config.yaml
arch: "mlp_mixer"
inner_norm: false
epochs: 12.1
lr_schedule: "wsd"
Rows from block 4 of a small image classifier, named by matrix and row number. Rows with one number belong to one neuron. Each number is 500 + 25 x the weight over its row's rms, rounded and kept within 0 to 999. All counts start at 0. Numbers have three digits each.
After each neuron's rows are labels from the 100 images, of 14976, where the neuron reaches its highest value: "lies over" is the class under the peak. Only what is clearly more common there than usual is listed. The data: rendered made-up planets.
# fc1: MLP up (model.blocks.4.mlp.fc1.weight, 768x256), inputs 0-127
# fc2: MLP down (model.blocks.4.mlp.fc2.weight, 256x768, transposed), outputs 0-127

fc1.704:544452514551541538497486518501549482527557492491518507482478477516544510483522467513475493508538502496509509511500446514521539546522512512505524521552541490506492549515505504479515537522498521493478476469511469498525523483496474499512483508533537502459497476457471508489509528478468498502472467483457468498525536464485476475527513466516511486484457519517486524540453495467496509505446
fc2.704:499507502492484529485498532499496510451513499500500510490506502509526497480540471503485531485470511476517481437518447527526474517488508499506465460481529499445502410501511487518512515520503492520521523464502509534528480496546493509528499526496478516474490480524475495509512457481497494497557560483551523477514494474490458502446503516541469486502505520567486546543586483502529523499505
lies over: planet

fc1.72:501545494521535480539449501523518489506540498512500536509522477454480492509466525527441477525509518507483478506492486470519455533464472514520480501487473488444492514486494500484465536522507475525503518484468449522535490507497538490501515475461512490482508492494525518500485467492510531531535495484515456498495506524524507512498466503504487542533516530477439460486503480477518483480482
fc2.72:505494506499547489474462450488475538542487521460480476502508542566474536480469480503484465469494462498523484497482524491491499474488523447479481520527449513493497507516492496551491484469493539513489532519539505494495472520481441508504513553520479493495437508504489488450477510491492466498499470522463489492499529505527490457470487495475485501500495492498526482521473492515501477462511
lies over: ring

fc1.320:537531491498511521487508520512549527484481516467513481486522492490491486496462410493547509475481518497525456494499448519502487546495481503481493485489475492502502509508477486505522457518515503485506518515491492503489480497512424512571456508499494485505505494481509521520504525508461540453501502499504483464500536492489490482506495511500489504466494469509496495523490522447452479536523
fc2.320:514503455492535518540536540464481505451457515479504470485525495475419501528551510508511488485467460499488502507506503490507473492480508471509475465515480495496509471491508522483512524472485496525497472538500471485534490537535504496504485529474545463491473526510505502514501546513488471476495528529527492508524517511478536484444460433509476546495477493498529508502469489483535485494493
lies over: ring

fc1.151:506544510476507476476491497474449490476498549502523522510501533454472498521513554500478492501519491518440468470494507461510449522460481503506524498457486503460504519516499521477507475513470458563523480530536432505495504496509518490475482503516540471492520494472491506518504518481489528537539511530544527505509530533532519507530493458490495545484497517495489481538466485497526515490484
fc2.151:489502495461517502497485480500497515499525505480479530556492494529514528471481413520524482502554528506521482492487464460465494465484526481484479505529473519509510538485532481537477506454488532504463526491514507524480472549447440493507499497504516525508504457512497478466502479489486458495556478505472500495523524524509481491473474470431502569487524486476521474503485518498490511485504
lies over: ring; planet

fc1.521:508512508497481448524500492464510500465466467515497446513489516516473469513457455499465516493512512454485472501509489515528477490470540477506545508500542487535507492500505504480502509498483463490506443558475490531511517494527500489493475504504500495503517514510499503501454507536492459500483493472506487504562461497480507489527523466482486502488533533488439440498536493485493507494516
fc2.521:485513520479557498501535504509496507496504507521528514500508478520567495467488495479494495451485527495503512476493488538469479489494508492517458499493444491515489504513498472469506473455504488532507524511547507448520496481494517481488502526505500523513501507487504501505481523465498511482501551496472542563514506520525492549518492512501478468548509474531446537501488515472515539475527
lies over: planet

fc1.744:504528493538470506480491455484542519493512496489486480489512496494488516511475508522480468511490459499511536509463484494493476517488472505487525534489486529479512538533485494520505473524502526512489480556521492552503499497530530489501493507498512508511476525502503514479491530496508514511472486500478513483507541544514493471474493500573490547508497513513529533484480479502469499526512
fc2.744:487519517497520511501493476506528540543562512472458470477506527518518537517520470470531463508520518499511502500523483485504510507459497519465541494506508440494470567523494456499504487516492506523466472524495476534477487486433491495494513478491509516535489546521494447502487512504507454515481470500503500504497523501468492526480520499523489484501440479497457467508461487508528519479527
lies over: planet

fc1.411:489440538533516506526498478442543466508515466521464500468462508478523522503450473486497535492501494490499477460508473536500483494489495504472507494501485501476496497468515491517490497499506493506530511454493483474476501449491470526515517492507492539491477539463502530474497496492479486470517494469493497465470499516508510468523516480484467527505472478511475503500507483474494507515454
fc2.411:489501504523456489498537520531430500484478539512513490507528494547523485487531489496485524474492499523510525509485497463454470497475532478528502490514461486482536464511454511489477513483504516506469542502493515486504519505513491517498511506503490536508491505573512501535484501459498505498497532503539516459490541515466508498455536508524504504496529483520510517520497504509530501495559
lies over: planet

fc1.357:498512482517462516510500524495478519465503472521542486545519509502459501474514464489501488480529504511481480466500511453524514497511487466510509511505480512530483509509453455511537553506474474503484483499528449484505469503476500479551473546573483495518491523488488523475522523522474505451494475472521516502522512527515500504503468466543457463521476501519520518569481541491494519534511
fc2.357:547516494463518501527524500493466538456493477499476497542503475477518481468519490491540455471493520518552484509538522505510481476491501493488513497523475479488564484473535476520477532500539545481502475514496539465476517490515506466537468499518501493526506480486529469477479507454488475493451485499498496516533484511502487499523505464507496526487487492468497486488494500520499505469517
lies over: planet

fc1.101:505491542467515460552494490468467468493495469547495530509560469503515467519514499513473500505475473492497524476506527493523488493479474477498503483504487524506499526511512509532481495472465477539510508524518500499523511543492517492483553505487493505462475458480459489479499500489486521504506485503474510487515475545552513498476488468523487540513502505531522452470489521511553494468484
fc2.101:515483467478490483527507469553516515514526487481498476536496463521486520497483494520531501500517481473511476437480482481476497521498505448512513508471485499483472482472494486525532489490518503459487545508502530524518495528480475510549485500474493513526506505509498454487498514520473482508571474532530469480523488515502497481540509438459531498501528474494527452507487532515485481523523
lies over: ring

fc1.176:502581499534507544517502505511474516539484459525517440491475494515544567479497491544487500488527460486493497502503451512505474505498461504515522544472578534519509530503456504477474509510516504543494520457496479502554495487494480500475494513519480519474485481505505551486499484495503495509544507484467484514534466493450526491478500447525510450504544503498494465506502501499503479474521
fc2.176:510407461505544474467453531456543510499509528468501514527516482483492490506517492480511480484533520474524501469469536470473505464479492495504489499548498438467505471504511515548513499513473476456489444522498531466471459553524522473513524504497503502487468517561536457477500501464495458491488485538501489469480528482519511512492475519479451515499445481514477533510493488518509502498495
lies over: ring